Weights of a small spectrogram enhancement model.
Model: 2.85M parameters, arch unet.
Data: trained on short pieces for a synthesised band: melody, chords, bass and drums, 149.4 epochs.
Rows from block 2, named by matrix and row number. Each number is 500 + 40 x the weight over its row's rms, rounded and kept within 0 to 999. All counts start at 0. Numbers have three digits each. After the name is the row's rms in percent of the matrix's.
# conv: 3x3 conv (model.enc.1.0.conv.weight, 128x128x3x3), inputs 120-125, a 3x3 kernel for each
conv.18 085:540500432500500431599547443469500500500500500500500598500528525458493500443473500500500500418500525427500567500500500500515500500575573500500437550509500500524500
conv.19 115:500451500367346500500476515499500549526395500603542515527525500547464457590500504500500473538531497541500474500475457500422451500482500534514500500421443510436481
conv.20 093:482500555480500572462500516500500500472500500500500500517450500532461500533468500544500500500471447500500500535500637464415500500443500500500584449500536435428500
conv.21 104:500500500427451482500523511500500500500395500500505500577576606500455463500501500500500500525516500500500500500451513457500500475500594500447500500436539500464542
conv.22 105:500525500402500500430500500500500500500636500500500500500500437522500457500496434544498576500425487533500500556500573500328460535500517431500500439500500500431500
conv.23 102:545505500500438500583500500500500500486369500500500556454500500410500500471560576500547488500575442500599434500500486482553438500580476514500503500500432500568414
conv.24 108:484540500490500500469500500500574519500500465500500434500500500563500500500500500522415500547500500500500500500500446500424500500500585520500500500435426533486500
conv.25 072:551442384623500506539500388500500500500500500500584500500500500500500500500500500459500500500500500500500500408388500500500559500500524500500323531500500500500500
conv.26 092:500477436543500441500500500500500500500500500500553608500500530500500500500500500500500500500500500500575545496500500536500500462500531500500500500500500500500500
conv.27 095:491500411500500500480500500500500535500500500527555500469475500500500500559480534500516535500500500500481460435557496500500500514462500500567466500500500500501500
conv.28 106:510512531571484513500457500500399458611586610500457379514500500500500500500514500500500500402500500500500500500500500443462529483496534500488573500439500500435538
conv.29 111:438525500486526454407525500482508500397570458553549451546500500543583500564500465586488500501449557534447500500500551505437512500444500500516500500500410500500544
conv.30 104:531527510500500500459450450500500435524500500500500500446443440500500452595592575476463473500500500560553559468472525444438500609611610500500513500500507491500467
conv.31 067:500500404500506500462500500500500442500500500640500500500500500500500500465500500406500548500500500500500500500500500523500500500530559500500411500500500518500500
conv.32 107:500500454586498479500527500458529412428554472407570500577500546568441500565468500500500569455500560500500563526500562527444561476500536500500500551500552500500534
conv.33 099:581530446452417500554500462500556500500424490535491500445500568550500521488500573415454536500583500491500500500500395500519558500500500590563464500460473500500500
conv.34 100:500542526500454487538518500500500500457500425586557500500500500554559568454472500500500500478500500427471500511500500500500500500500567500500500511500500516500500
conv.35 109:484500537500500520462443524510534500500500445518500500539500500500463478564485500565500500500477469518500500602500619500411450548442475562389489556445500566428500
conv.36 080:500500500426430462500500472500483500528492500500500526500500494500492500500500500500500500485500500388500500500502500434500500456500500500439500500463500500500500
conv.37 089:500500500500540500500500500500500448500560500500500500475455470473444456550500500500500538500500500500500525500500638500500500536500559542574614457463500450454500
conv.38 088:500462427500500422544549500500500461500545500500500376510537570548500553463440494520587620500500500457471500466529504500500500473500554432411439500500500573561567
conv.39 063:555480500330357429500500500500500500500500500500500728468500500500500500500500500500500500591500500500500500492500500500500500500500500500500500500393462500500456
conv.40 103:500500500479500500500536554500500500567563576500500479500500488500468456487475454500500499500500500463439455500500500500472500470441500542589600450430463500500500
conv.41 070:500500500430392450421416500500500459500658500500500500500500500500500500500500527500500500500500500573500500500500517551468500572465500500392440533500500500389500
conv.42 112:500500505500426358500500500500500524500540500551500522504500500500528500530495491500470402500543488500608514500549463500514400506557474500522414500500442500567458
conv.43 092:500477500500419500500500500500529500500500407536588427506500533573500500548469500500500500500546546465500500500440519500476531491450539500485522500408524564472537
conv.44 095:500500500562572500428452454500460500500500485512500500484500467487475475580585581500479477472440453561558579500492495489466480541539551527500500500500500500500500
conv.45 088:500500500500459488500480466461500500500500500547540485500500500500571500500574508500479500500500500500500536507526500580558504500542498500500444500438407500500500
conv.46 101:500435500470500500370500437500500414500539473516500500568500500500500500553500500500500500500448500500500500539500559500500500500480445559428500500500548456500454
conv.47 114:498500500441522500442505500500500516437664531583492500522500500500487500545500452500500500530441500495458500500487544500422500516434500521464482476494487500423528
conv.48 076:500500500500500500546500500500478514500500500500500473568555500500500471500500478500500527500500539480500531500500460550500500500461466500500529500500500500500500
conv.49 098:546549547500500500463467477500498500500474431500500500500482462521500462596555548456461487480472500545550561500456500470434475597554573500500500500500545535500573
conv.50 103:437534546473493500398465500542584500500430450612627500500500500561500500500470497500477500487521540517500468471491569532500473500500536436500562500497500500440500
conv.51 089:417500500475494500463500500525500523500500500500500500500500500500451453465466470500500520500500500500500527473526568410449500428434500440465500444429500441412500
conv.52 078:500530500500500500500456458500500500500451500500500500471441500500500500516555541500500537500500502500525524500500500500500510555571574500550591457431500500420500
conv.53 077:526500500500486507500458486500500500508451500514443448500485500500509528500563554500500500500521512500557567500500500462500500493500500539551560500480500500453500
conv.54 083:500474397500487455500500422476461500500409505563500557396500500500511559500522500500557554500500603500500500486597575444500519495500500500500480500500500500500500
conv.55 091:500425500500465500500500500452500500500500606500500500500500500500500500519531531475500500500500500523537500500500500500500462550520500612500500500414466542515500
conv.56 101:465500500492500500487500526500500476500581583500500500500461500552524579569491500500500500524571542557500500445500555500538589500500508500500582451459452434446552
conv.57 111:496585500500500464500432500500500547500600456500500500466568477531471500590529524500524500500500500519500467500590469486500500523477500460642500500500484550449500
conv.58 097:437443500500500500500500500500475479514510539500563500549500500500500500492500530519500500521500500500500500500455478500500500563525545531500523500500447522500500
conv.59 103:381434537465500500490500526507399531485506554418500500500541488500500500500500500563551466529500461531500467520535509500530466500500468500465470500497425500500473
conv.60 099:500531500500585512435478473550500492471500509500556500483527500500500500500481500500469500500500512537520551421429500500500500506500515500525500500500500530500500
conv.61 090:500500548514500500528500581500421500500529500500469500500500436530561500500500475548527500568548500550500439595559479541500430571500468500500500500500465500500504
conv.62 091:474500534495500520500500500500470500500483490500500463500477500500480500462451500500500500500500500447457475500500550448459500470444500467500582479449500494456518
conv.63 076:500544500500534500536553500500482500500500458479500445466457500459462500452452474500474500456461500451466500500500500419435500434428500500474547469448494495500526
conv.64 106:539500527500500500500581500500392500500500500584500501500500500500547531470500505500585496500500500500431511498583500448500478464500552548500500500500500383500500
conv.65 088:500500480500500500562500500500500500500351342500500500500500500545500500500500542500500599500560583436500500500500624459500504484500551500500500500500500534500500
conv.66 101:611500562500500529500486500446500536425431500541554598420423410537583557569613556500500404575500418598500455588579500500500500500500439500500500500458500479438401